From a checkpoint of a small multi-label image tagger: soap at rate 0.0014.
Rows from block 5 of a small multi-label image tagger, named by matrix and row number. Rows with one number within an expert belong to one neuron, the router's apart. Each number is 128 + 32 x the weight over its row's rms, rounded and kept within 0 to 255. All counts start at 0. Numbers have three digits each.
After each expert's rows are labels from the 100 images, of 14976, where the router gives the expert most weight on average: "top examples" is what is common among them. Only what is clearly more common there than usual is listed. The data: rendered roads seen from a driver's seat, with toy cars, trees and houses.
# router: router (model.blocks.5.mlp.router.weight, 16x256, trained with AdamW), inputs 128-255
# up: expert up (model.blocks.5.mlp.up, 16x512x256), inputs 128-255
# down: expert down (model.blocks.5.mlp.down, 16x256x512, transposed), outputs 128-255

# expert 12
router.12:097178147084123155086130187094065160144121153123150136129116145108155078095164065155150123118091116148156171150174152129111180095160083128123067114111160079150167087140152086094192110118109120127142181110169125115147116110178122131170129144110083105116123081095094099192146146124139147095190127144128128097112114094109118138161104088084141119058135129144124134181199142144186061139092
up.0:188142095192142152150136123115116138167126213131174158133155062142186096208130126154202173110154128132182121155124106157077144145185120140144125110058126071122119190121119116124153090169127068105088107106156103094134161105141059122158145163140049126086083131132094127105178168077150150123157124094156102126132094118092149102157164128139098126098129119152187127110166101158094146149175
down.0:165089084196150216088122161106088158113123109145131130128085135199148090131160143103086192106111124101119107104133048207168169155121099134114137133113140109190113137088122137136110111132173130152012163189105111165123098126125173125128132087081128111085146114082141120121078121116121128162113123153140151079060131110196112103164110130122134164128121175151113165161110086116142166114061
up.1:210154116188143135112123105140160126130149201126183184147108129120127119127109062076151121176058112180180153107149091120122126166194137108112050133119124082129162129048159070123154125120153132118124118179094128131160154121149060099158188159063108099129116139083132092076116118121160113109126109151127124125139125073135109121147132099176103182089137124139135154134095101100101139106122
down.1:151119176130166138086139130118155131116165078148100152097148095144104091102100137111144121170131117133064136122181085159143126161092124146137217128092087184165122076129135159126079109122118122153084109137108113140076055143095187081124163122105103121118089142124227096102137051074150122184141141095119152154137117168166152107144141171109145108114106121164131123156083168074149181111040
up.2:144116148110111102154071079131147131141152148141159109081182198109152097161133188131083162138131114140122132110097066097155124070137099145149161157162169145107124165140177137106080133108142079139155183150127143077105205138138108109115213195144131113103089152102163167161118144141067101162189115134136068143175109128109152147129091150160162147089133141149094158146106134141102149132172
down.2:134130140144124149145163144036160146089099097117079132118180116040105099148103157169167095107162155121045067118168150095112058046131138187125181170109118155132085175107114163090112152173146162132097120096172133137129176112138151063183094153124126164182128097123114105123148134067082100092130075115148141132144143135152175110122118123138126102125152084145157126132143119198096162120157
top examples: car

# expert 6
router.6:079123152130123155137086112067150209140176146113136149107120098150121069123153149120080157127086140080145169132116144107121124128169113095116119088162138152130101139083127169168119075071130111125180129120173101140085160080175134133119189073138077171186117081126064096190146131127079173089104095147156114133128100094164133099149121123100099123063149179130105148085116144193098110098136
up.0:095074155141137079083130042116095118138127133076101102112196104090132164109079117110111112144126125157133122191113065127173124152151130084080101137082143146143174152130118132171164131122087197138117114107119142172065161135165164112154147135120104120171139141056140115127098136125123181090095126161146174158135116128154142151132121107143131134161060109123171129148127156152173121155181
down.0:137200156148129155166119152155125126020108133047092077102120150132110089113060108192157135165126198117093064142100185167137130130172112143079156109120178133117101136119127147128060135154120111076115094091126107147133103066111092124147139094141158153105145144193106114123138157120113161145155109097116178135048157179075126137114123095134115116092130183142116157146125080160082122111138
up.1:136128142114106155170092071129119130132146113096089094102191115145152113112067162124188095153134129125113118139113095171115095121163135172190150097135147158193128127096172153123110134070123154127132156111108117118093203098077106160118136114128184165081123145128118100076097138085192122102185170096130072118205186108140121114121161129154142121135112108152094153134134126161149122110137
down.1:087139137150136129136110069105079148059107112102098083166124074077175163148114125114122133134073126086178191115108082123113189131058081115084187121109187115093141139123114188098133111146159118088092106079111161097083189087173222192151127109104134143147142144092102140141161063114130149147113116138136091034159084103115151097166138103091123141135163137130141141139169113159110137176136
up.2:099143189155124135113072144119122131149114108103112140096151121147116135142050093114110030186063152130140119107102108169114125064125155078169073109202150153105070110091114164122159121093097168070125081164129090183107120090159100126147144100176126103078092133173120116143127147089151156177131056139089127097159093143184186140113131157104049119129153146076079155149100170181140113125124
down.2:095141163108094159103136072155134085119147143170061141120157101083102128119157133122109150144084153128170165170165136101116116123127122082167113068079119081104089135110179096152155085124154146066133104110168175160129118113184099101169084186136140113133151082148094144081178143156153154116120143108164223088170086087126159111135094170174145128120095163135167154079071076129171113139115
top examples: tree; pine

# expert 5
router.5:134149120099101092151167150139145136097108160149119122113106160102165150197120124162124113140174130189117081140091110112130121102157151171111139141069071078098125097150109178088128170156134130177103136097088130123111141179108132070142134123183134083057124109077144136156083116112131121193127156137140130145166149109190098100171150191113152122169078049146098091112113118099151114112186
up.0:111170090148183129202144112110103129097117121125233141154156114108204152121180160076157122091144126131096113114146155104081101095165164117157140166116116073092131097152133102112150075132130124087105045162070145129114069101140150134141092128136151191140113135171095111088173141101141144114124144161099103162203140116112142142136051158123119100172114094148157105103112119127127163110081
down.0:145111173101089141141125132123077112117107090127128159139167102096182127141139157176145098111138139095129126092159172140097155103116077145083152076137145121114124091120155139144159118121160143082158157132097143126103174130155183119127130088085110130168133160237158140088153198162124151140067186135115089100128156119167157141137127132118134114087088140143152146110088116168130149125098
up.1:105074125160156069074121151157124162095186096190136084118161105165136122146116114078153096139107104113158122169038148078126028147099162151170136104162143102185163150132159099135128106063102110133132135106140220171108132096112134128132115087120167162086072094119127123113135154122129134131102201123158151128167134157119122117093129162136122118106090093154074138085108097079111150105105
down.1:134155101078131123125117042192132108130103097070146159099104131121124074102142166130164186146173120136205141128119162144111087085135155150090130078114087163141097096099113117117128136167123130142175109134105148059114080131184164093144169109193107168184132101143128126078113135109119134134206166151137143156133139100152133092109094096129150194141130065101144082154129120093112183091133
up.2:100138103152163163104091178147092159117098073147160138095166089103125151135044179094153160150158159168102068132040115063123124175111114139153178149148108167165173167111103172095117159099145125165149118133111104112084116119134154072137159108107189117117094101173101167139127165129071106094074169117132137111145155102136146143112160201138131165138128137120149084128158141074098207087160
down.2:076217125103144128095098098201143154120099097117130146108122134150101065179130161185129141111139147131193176124084198135055135090152129155140112125149052122127160185145166166085149120138154114120157093125130128111106104119246184082070164110165157129181186128100173109085161143141102138123162130140129124113130141119146171079120138088117111158136117042108159147105150138100125201131031
top examples: bends right

# expert 0
router.0:114183084105137110147109080161111158100164103131137111118142130103086117089148144175114134134118113099097168118081075144138107123166091147121134145091080150099089170147157163111131163056135098158144158144092127117058125090175148084099152088153100130180134158149148058159107125136102104058092082159096066136149177123206085152186143186154148116101138193161082165125087127106074145122140
up.0:128144202106146143107178119107122145229173133090201158104213083140152118144113153192094104074114158147140171183147175127126110145118153142123106123125145116134130134102092124150115178134084139090163123112130196042142131101117153092169113137122135043115100148073122192126137082160142143151135098099130115152100110166100150145095103091190086181135110138124130129147071116111118148149071
down.0:143147139146118163096130098108145140124171113118140156080135088097073128158139056161162127122162166099190063074165094114092124147104103131121099076124178069113125103124155115136170110126191132115102134144051163186142123150164085144162104113171055231233138133140176157124088125097046098134115084138090165133087188142115098166093155116130152091164137130077116120247112122133188106125092
up.1:108116146128091127131099096157113136112128132138107136127116133101068102098143131092079178144136159128046155140090098125152166168104109096111168109047150116119087161129130093154119145205110156147175150089139126129093115140151105200218133134110132076105195098175138105122122100129148104092123129091132078186076134134146116121090104138082075158119120104121115171082123158192183125097185
down.1:116099116151149136116185179109123120139127132120104132138104116068143095118096122171119141103113131085086114140112117141202119125124101142126132155093134167176136171092125140112115134146112062116085138147060099089115114099144140166103098108128133156148126114128137147134174139155131086059101114119127168147176129180180142112110134102175113106151120169085096156160156147142108119062152
up.2:151110177100146139164138135126148147107125082076226114108126107156158139132098092085097119062110141139120095121143159148126137107128139052126069104098160124105133094103102116150172125113131158000082134088111131145166148074132103132122145104104129167093089123148190149135148133144136176194135126134057127151103122148118186139148108138149087228142104092124165158119117106142145124070193
down.2:096093152070112135051168100173123100156094081099182133099152148121140089122123120144137060126171105149107146153104129128088117135104130135082129095117127080127139093086101170207166151134151075117082095096076120158195111092103117116166175158147129128155094069162156117123154185174208175149138101180064168114088165123145073111158162114090137108149131156096067209114109150140170117103134
top examples: truck; vehicles: two; house

# expert 1
router.1:109112165097122126153149126109151125147111136151089124151134135129176161087106181134101154048120111127126143150178138124141139133134131128142126176154153111120145109118140074187091129196108127174140128174145137061172099137108099134138114184142113120120171146134195126111157191102181134125136095099139144130129139092066138171104140071152149073191182116050098101135111116132165133149153
up.0:048099115163167150163168138144130205192192152105132086150131181138119102104081202132150061108102139194137101148181143170161115103098115082124152106161169186152201131124103094078118133157113114106181166107132167107049123135087163167096203113136124104083085124097143197124113115160165182151138115179076098117113118136142128143131170055094053192128116120167179099167158130162156087168061
down.0:183143176129108123096080166142118123122119094128192121137112074148127179138163124124159184056167144144089181146090085130135107171147101141124091195146098089147079141130176146152173145110146180126082130138125115137134127148108172125149122120144131141119143102078096104166114075093129113052102103122118129148143157114114105086138069136137164142137113132121095108091140181149123210130091
up.1:156164104138174099170138139172113102149135155146158085124128086111124167150128107130148187134129111191116122130068101115152149095128117100176088162092123100097097183123101079166095158143133136142147112125161070129146056139065121084190124056111196150132106113095116173125195097129182073117156109129137122089167100135113232180089170162166111169108106096147084132119123126119118128198092
down.1:179110106091093146155141118144161164135120145124126160175110185144160090160186123119085104069157126129102087107173121125146129132116155119156066092103189125108135030162096131151129144182097139125055159149095171175136163124168109123132127106119135105165160144104147151150170111149162170164118121112153202135126118127110120058121124086129147114106146087120109117109161142154160081146130
up.2:186149160103071073121123150087077135113123083151108157111157096123129118175110113169099168144190170107129117117150104083120105122121161137185156113176095140117137084135214156134130095142167127062163138104108176107118168163127099144076124132088108111122099108098104081213144144117074098140180130096222140161108131151147116140126155153158139065106136106146133130134109172110089138129122
down.2:150173019120108131089169125114193097123113111117131054190140061073132125096161169138133129073136096139150103113135134082136071139188139126119109102149133136098087189130073133185215136111185170125179095203148165131120081151102093111134100130091141149123175180142079124150123141136112142129135124090075126120171116127113149097158117191158084114178183131118085133174089116093133075165108
top examples: snowy verge

# expert 15
router.15:115160181146140103121170136189107113177104109117115183122114172138170085145071133163078134092122128168109179052101100118164182097103119120099138158139110104085137085081149100129094124147111114058148127177127143170154174149085115186172096130062164183132132070124158180166174125125152106102110119120101136079128186150123165144172119155113163091170104116086126087154100173156146106121078
up.0:089152127188144099152112120058126130191109160179152160127138137093120104139156142150118155124128126149182107147117125183084146074101158191143142153161183103111077093155152095154204108173137145102107120147144154140094090111093127158078167207154131125081100114111183157139146152152139078115130022094125090143147109069155127132165053133156139129151139116152141138139117108103107133152164
down.0:093150095144081152094154100180135128123097137197090097126128121068166125129149115092167132150132108105137119133166120105137101159122141135121133176124103129115150135149074190137127156097091104157136102094164142096093049129110086155148133137137135195144153129114140164096046120154135125137159166098096144117111144142169137159047132118162178071115126183091136153137163102135113158101170
up.1:085085138138159192132111139089116134049183153134138119083134134110096142114151146123131190144097124135177074113115152118162075104170181120113189149124163120142085122114091128172137110159121114131118150123171105118152150136164090071123139146083139141158164084116106106147114090136156109142160092169132153103083143110089097146205100125085123124145116162133155156137179142103132133065149
down.1:107083149070134143127159143091147118130118123148149117111069153065134176084122091181081176142189145053148169101136164102177180118108154135160160126159161151154093145167114146148109125178113169096126120082124170130137131132064129168119155090161122164172125109092155137138122148143119112157131180134061115077153125122106125158132119131111115105067154122124109088085089126126184123137178
up.2:145081102136092199151107118091079107100109166166137142129140128152122120181084081082121113148110060092124129128117115084144143109136141111138179114152131147105072139118103131115168065133172146186174121047150125143091053112133150075097135108132134106109137166081094098164131146156114135143185133119106050181107134120135111101117152166128135080152101147115150110185150080072125197150092
down.2:085127094188107082134147150093118120098122145105163106085164155134119149103153140121129167140144098128077151148127110102144151159129159101166137152108082091140077148152124146124107076130130119184120192147103146063198103056139103112055136096082139108110093122139162125096185135125084123118110189126062147146119120170098150100122127094119116127145160112105149072154110183119088059013104
top examples: bends right

# expert 13
router.13:184108102155133141115101130111125096107111167111170165165101148171096151110130050111147085119126102110210122048138205150098144106132153150126142065167143142103115181133085095121084135125121136093116129120158157106079118126128152107108110100148099103160122114160094123101151073063121110193181178073175133146158113168069149144075182084137114147130160078106166160138181067113149168117113
up.0:096162120107109109155048146135089118081186110140072121107130116120121096142127119111188133182136161127162204106125155107126104107088189068106134102137142164150133175110111065121138090104098189121091148091183096133144105184167116113084126125144130146098141063109107147149105127132095096062065115163115113094108165151136060142172112066103146120135083200115103164117133192100095127100066
down.0:074185144095138168137157100153030147165133109091025134161125119086067140204140107093135096130121126135124133117138132095094100120104119073182177124107128096138086111171095075196105121156170129102119133149163188130157129109162092107150116128151152122131165131087129136154149085116124130093118176093128063151141157135142109182170051156083099127164174120082133115165136193045125140111123
up.1:105173174192101107081153145059138101103093136143105122144137101127108083152120063208176131106177156196132142131186126113116156143060170095106205116097123104142097124075160110182151115147110198128089143098150109093174167109102112103097160147126171225111114065080131168106135150116107094133118125140165093119149159162104174128113083120129118118150149091114054123109166118118141109138151
down.1:131087094120144143132149183122156183175061111093121120136169131118151101180098144088091066130142123120078189138112116096142109131091075123094163101167122152101139163134033158138150131137146124128116082113139104123150121129171110134154085140097112145120079089085148090157126151084155115113101127106147107102111091121089182112099149166215080085112100144121150146141168100098105125165127
up.2:115101192149115100111150205125161115163097104121105101131079122174171148155138097160090174094134154133178145158107121091100091093171132135121161156165182122050093140084096065126131146106146173103135140168155136104108183125161183176135147189160121115167182159129180066064110166117128119117152147153091172111183113210160127099120117167109103161070135181079149128179123089127194146136175
down.2:108081163123088150134172092118169159120127110140132147075131118134151130097137133115114112156096156104092125191159065173133117170134131126085075127060157174146113090141149120096086051141195122107117103146147152115122109177087064127141119109148180111120024066184141078145132114140135125152092113157092160106077114143160105070166177142128135087124089140114160128121143208129115102134126
top examples: bends left; vehicles: zero

# expert 10
router.10:136138142147116125115142103144078156091134111144056074167148123129162145102108118156152129165178147081090130077121113113134165149121118095169186159129149163178077145119138111122168084098093139137077140161122156174190168093125207179162182198138106153119116119159082148108171141095110154122091155149107118129116190071127116088136090129161094102145127129114127124125107148156106170147148
up.0:115154118194125137093124158138138175186149130077181132173131082147158160152132153129140150134100146164120131060136137077138095148128192143196107129099106123138158151137098113113108118100131156150089102120227101130129093064182187113162092156089041116083166108122161104041112108088149141121108166116134088136094141125105065126139057161133105087111105138118116174079111124171140098128113
down.0:187126175142173075104096135146127069112112158096146144099142116090143081145123141128129115077105120192124117109070140077089119188107116110180129129124066140148160132150103116082117155123148097055132125152156044127214108150169128182111180113113146105110079133126169123112177113146160132102108111133136152097107113127119156153180127144055223138131097117071132087134126103137111131109137
up.1:081140125130102163132072149166123138012160133079170120123175127133122167090124106151111092162198149132094171164127140182154143166125101137149103107157146185080077149165081118158094117157160101140129139146154174105160085106146132173125168199136103151130096100133112118119143139162118117207134154130098157147205152119136117129068137141120103164129099139158139155109152116107151120118104
down.1:148085124176109135103108127165124137114082102146104151128095109108122184114119122206144083089111122164119189095142095129069195094094157172109170074113101124186147094071109122115122133161111137116124128153141180133148172123172186103145097106167134116146142139136202177173137163131105143132145143153126133144141127086123084100086134074057083107100143077089187105135118112091092132115162
up.2:078100143109178099144157081090149161129156145121120104126083077108149149119143129147080153167158097114094116134102049090169144111074127105099136099094186098179140147149176106090161102172221111143158134163122125093128145076173106164126162045108136088103146086072146153171114136166084069083146116144118168169139135145119168138086170136087126129160079111146141124165133143118165162118099
down.2:052068127121123166192151139152125134160148156107123123061126143152141199162146192164081146141197101098085123078133132126131136100110119128098146093140133100149107131102211141136109115166147111162113133080159114112099129165176143153166114099175140141147134175110135199198086116099098097120116119124153251144125154122147173123093064126087106107117110094061134106197154156162102114075128
top examples: crossing stripes; line: no line

# expert 3
router.3:123131126174114104122202093071111110107107113133103087104112138165132113142113151139086162143138128081143122121077097149099071155134056154195096110156120186180191035159147155118149122164203103109104089126188166107119137104110147144107125179061124098120120138154152141117161122155143158084150150145133170069165153080127137111101126159141100080101119074090145115156115148136098152148109
up.0:078165082101114128181100144170130118086180125092082030146124084144134080192095133122098158122142103154150147172072137106081069124123124145161100143135124151091090093129081159088107136173181152092178104163193136091101132140149145064115116100137146151133171141086083094149121091151172161091110085140135167180144121155116097203121116122118168190073139126187150087154158112112107101090108
down.0:059090137129113090111096093118170120172114116138126126135125115095114117099179139132140242136149117161071127112179162105137137103106099178137112189125138160156156111096198143089136143113148080147116119096124124112085161158155163108126138097112157146128134095116136124096132093134158132113118109107112118115153121127129143182153146119124090142139072117150116102140089112152117144166066
up.1:144131078118141148165091113212090127079141140142110116089115173087154107132123106125195194187126099144158105140094137102155152138073121077080104181130152100146119178129124165100164128115128142100090164133155167144138135124118185126130077077094125157112173189104124117083180109064112162163093124141126132172107131142147153132135164117161120106093112169079124078104118125133172112127181
down.1:088122063193156169155092147157029120160150132131137149150148122168083128118144162155101255150082070132106150094166128161148173101109072126255096158102139093152113111165142076138143089090170085131133111132117134116124113148128170131115155149115167089124112120115181124116097100110156110132160164172143183135112135104141126156156161167111100142153069093168128111087111125144099098100093
up.2:119211109101113142210161130126165163143152117079151165154071142111086122124184090076049087130129139159103155075151154103106144103132143122127112127139092122118141159123153175117107071104117159137122164089144089142108094099094142127139134174125127172126133099106080177117133197109113182161123175162102167088133124083137141167150075187170148121074094124119096097094122184109090130100137
down.2:109126139149141088104186127122232140123116128137092139115136133109141108103124132138104026059143172134115088173102115143135158116184178175021130139149112178142131108144128141096122188066122153165101130081145124079091091130124101126140086099172123191101097126178125100102190106109106089115135117061054090120132172155089116165112063087134134122083117157146145131166146116158153153144132
top examples: dusk

# expert 9
router.9:042152198146183157110151113136189148148128139107141099134127129114114124173146194111191092209164177124110120171113103115075160142156111135120138127166172185141096124065092120141145106119166130071111132128158165157136126119097111177099127150045118163076142144109115122062089146183085134148149102108109108146174061141113148121110112134186109162149084122168139088145097123169099107111144
up.0:158114110112164112083136106116185072143115072189160175094097150111099176125128143111121111146161167140108150141047206138089096125115108171181114088168115130068083098138104160079171133120130135070116152116083143115164117137110071116127152135098117106148065110137121159104212139113140102198108117093152194113153129123176102134111161095118113153124133116114131141187149205170146184150136
down.0:087157151125126124093142174088042107087111151120049120172117156136117121126128104113104144144158190152166117121141137129106137183099133165119121087138203126126144127094044121106149133180119126175158143155106138178119107112142151114069111158142093127109115106151186172124110181137118142081113100158165091120174135085178088158099120090081107080119148126143189085107217156192133097145138
up.1:110084087114128202128159099115058185177181117101151153127092171126103078093128144094135194189136115103173140139140113155159184165140059118153120139103073154128170136140130143100154139153167097167106107169141126083137166141157175153093148124102122143125120124105127152093169153100080114123180117082144126107164092101164161146158114170124152103148188134163080099132098120092139111126144
down.1:153140123107118083138171130149114131192108085114114094151150146098079196157114126119104152154124143056137113103164081086162093142088094160120135126139119109101175091163141131159152159121081092112096119137033145133132123109149117078105207218176093190147090156074119112100174121089168152056130132132115143118159194176156140120096196143134110062130097128075126087118072198132196154134135
up.2:081108101162087135164129198116124107089105177117137106191113130142092077138103093172134110102156130111121102115129114056147171081124093145108140094080160098164119150175196095076087131157136110159175175204121174152132161158112123124170132105138127110124132137160059162126102098147071124095164100104118131125109167150106109127100114123143099062077147134172188131098115115116116103111147
down.2:160205140135071090117062115114083098128123170147103152091180134122100124141138091163084149159140071156164161064112133086108123196075121133125108097126118114111177176123153133129116093160118128137083127164124122157138090137117151126042213143098079149100149144143176103107061097150127133112069141119135097126088074103151117103113094156162151109108125168112123088176115124161134137142033
top examples: double yellow line

# expert 8
router.8:135131122132177119098151090174123101127129104213142081109149094113092153131096154127176097169120154173096088203062094159097096115099114127134211134045141169095131190101154118179190151156164170142113103124170101157131122183114137157149143176114135133142127157093113125155149085136131081087098093112066106131130122101188100101091089112142172148120115171234166137163135133137121125105136
up.0:127094084145131092175100131170076187119081138117173168096105077108052106104154113145137134111107102144090113133106075066067121108153112071082108070146121137144125168158077171139124119113150108079129112108104139134120213108134203063205117139110104132145098073142098094138141129132119126103181112149119088132154110133157124124200211180098113131113108121095143119153160139099084128132115
down.0:154036058081114131141153179149099168118174115140162110133139060111142133140103089089096140075126087142107147101184125115113067089109139152125162137121116153201188130127121101110111135164128122149142083191159150139160136177155176091116127146163118165084115096157109110112160176163141141103148145158145158080072122087136089154160126060127147156169140126158087178181140146100150081128122
up.1:089097109156152113195107116180113150116104123130093099124153103156160143144100170163087121145167090122095114167165180147124140116101154119090156087135195061175146150067144101185145136140124154157116140116123109121096190148082141118163102174132128150168142110149099160141179146177131174174106172156151124139119112136095151085101132127081165109128198164152162142158132156149145151101148
down.1:137138197065128149156090098105105129091087129136114146145111124180086100150168150134090132117171137174080146069135162161095080181104141129144124144111191155111120186090144128173113123097153128122102094139117078143061073108129134125150099081104090131137102116162075073075127114107135156121152109137131155132116159158138106119082125141154093089147110086127130067105150112142173186119149
up.2:187100092135107144165152146140120077106140050123148130158088093141122172207146156109076205113115170154136156112146156147097055096109127086083121150197179108153142074175148146058187142115166138174080120076086106135135110146103156177089141088085101124075119134158052119162127150131123129153100101148146155133123152162128110160131083062164201162075118080130131111141164102147083139121108
down.2:174174109192146096163164153111195123098131154139150143132142164082117104023144168133143130150131107130101171116149131113058175177099157169123166147171093101102132060109147119091067100122131119090132128186116110110149131087118153131120126120082181124116096110149106161067119140149128118170154128078077113103127163139172131074153094185100150101134107151122143120105148092136194093127110
top examples: crossing stripes; bends left

# expert 7
router.7:080134097133130116117150120137107170120117187132127130140119058093104122109143114081097088145121135106104106156116110136112101122129083144117138103113171069210192139137170187081114137130144152119124129146127150172187194081106166148110108153108095140111170147121101076080139116141070133125112133173155137067121114081124083190164138133141103137124155109090110133128180126046128102158128
up.0:124134127131165118105128094152125197044110149152143126091139167068123058174112119093135147136147132186078128143107161118111086099122152141060109149141137092156152102120080093131201093144146194121074109090128118141096088094097103085191117148108114142082156108077135172064132063158148121104174120128112104118117083145056152119117077136140099119088166137142121153135118087075121150112128
down.0:074152130068167100114154043046117104154162109154114150076139151189111124065132173123167000126148120087132148108111066108134108120050101108204171153152169153107176132154100115136111090179109115113110109110181088123203109094115129141086089094130184136139177154164209138121101105144137145143138161139113155135095106160166120137121103113178191111145148117102183106147189169102129127125125
up.1:088153164138107105126114108102159138112157144123146180073143151153173109153114107157072163154109091133123133158150216118124124113166069127117108113156157100093097098140103126159143094152056104130143085096163140126164156112117116186044132083129133140163115138162084111177121092082102150142180068102152141097143102171135190140162086109118097167064081163123051101102138133164145104098128
down.1:178144136189116102123131137097133141132103145115135111115091145095162120118094041124114255136151165156153089101112200109170104092172125113120071067190130106158120114157107159134146142122119128116164129141087110130131138103150102137100090144148103146152110087104144136173158042138122134137102118042195117050169138145137099121155134103072114092148092109137113087075126144152131144112083
up.2:190118123096092102111147142063123127099087082168130101175107042130115149096157087115146131087096138127139128101128145130147158122101074152140117135098115093115147156164167148073049164158118172086124157153158120090081168128103172115162121145200189124172120110125124145143094111188111116072117181187171201125142181146128093148162199120116169093123146134163120159107164205085191173165165
down.2:109162137204150117097100159170165123130164192116159131049145152100101123161121105151177146138107111139105142136154128107128127143126101127142104147068102131121103128164127173124153079134091104093113154137163117174101117126137171081111163032114172066121143129135146156145174132147137096042151113113063096166088123104101143116101201123112068132147106110142139126123131095119139109119179
top examples: line: no line; vehicles: zero

# expert 11
router.11:184031107101156167110100104110174085152148125133143122163118089141081191127145100073143111143109141103110091119188135171200103170108114116122114105112127127182092141144099090124126124134121119144123139083059119099143076081146084099126137084128189098118120124088128103095112171118167185110174143158130167155070097165102142084078130112094078168101120100154146149112132107135169154149143
up.0:084092137071152147115141070167091158139126074109140121130123155152136125078096118113124124137058164100133186099175134142157112164149139142148133112154114146124086183123122116159119139065104187133123116125122106121113150128162090177122138115129127175141168112073125113148126073143140131121122053142127103102097085087113161151073085132060086150133148141160117171095110183188145121171102
down.0:154129153156064127147096149125129123094130183148127161128144108067161130110094111133066168153082077172189154138084103140112156162086102109149174085157105099141093122114102102085065151124054093127133150194162138162167142087124122126159162158091106182105148096165225130080180161090052115083106126145112128100142118119111152172159112167122178145147115160096095092109080136093149102118058
up.1:109166122170090141119133134131119117092187134181142096105142093154174126163139114163095102139133077178131128127130096094126152113122203161203153118128142141183104142086106159111117127194169137093113229110077150120109139135155155178161112082144105161134091151178137079180094169095090104138128101149159112114129134084115150148172186106147121147134100137125139096096110060109078133082115
down.1:171124099112124167123121087161159093179135095115115150146086124153110138081073113138071132126086123098090159162139080135094142108166150146170055156140076161122175107138147125136140101155160063107072204132075125084139122118177193111122127112197061129156166106135075103158141173193166144175112131154117124131086134194095141051114140114109219174148099144154092127094119150123161110090146
up.2:140091084168157146123156055124163131121126154167096118145097134105154145109113107160126120132125112131135159111131134120182114161147085090122120078116123178094095127117117078085051166145135124085151136122085145163089088143108148097145147105179175140161136109077143100085155130144085140120131136154179199164069137097157087145121122166183116160172102074218123127140150084144110123139162
down.2:095120106128133132082127176127095126134129128074119149163141081171133076117097133162097148123127186159150096137109145066155128102162077156116162189146042125091165062085194103083114184132124140112123138106136105112155135150183133055112144056106118091150150121137126117109114191132114122100118125126116111107175156139127175153199140117109131098084165077123138145167115143163131145159109
top examples: snowy verge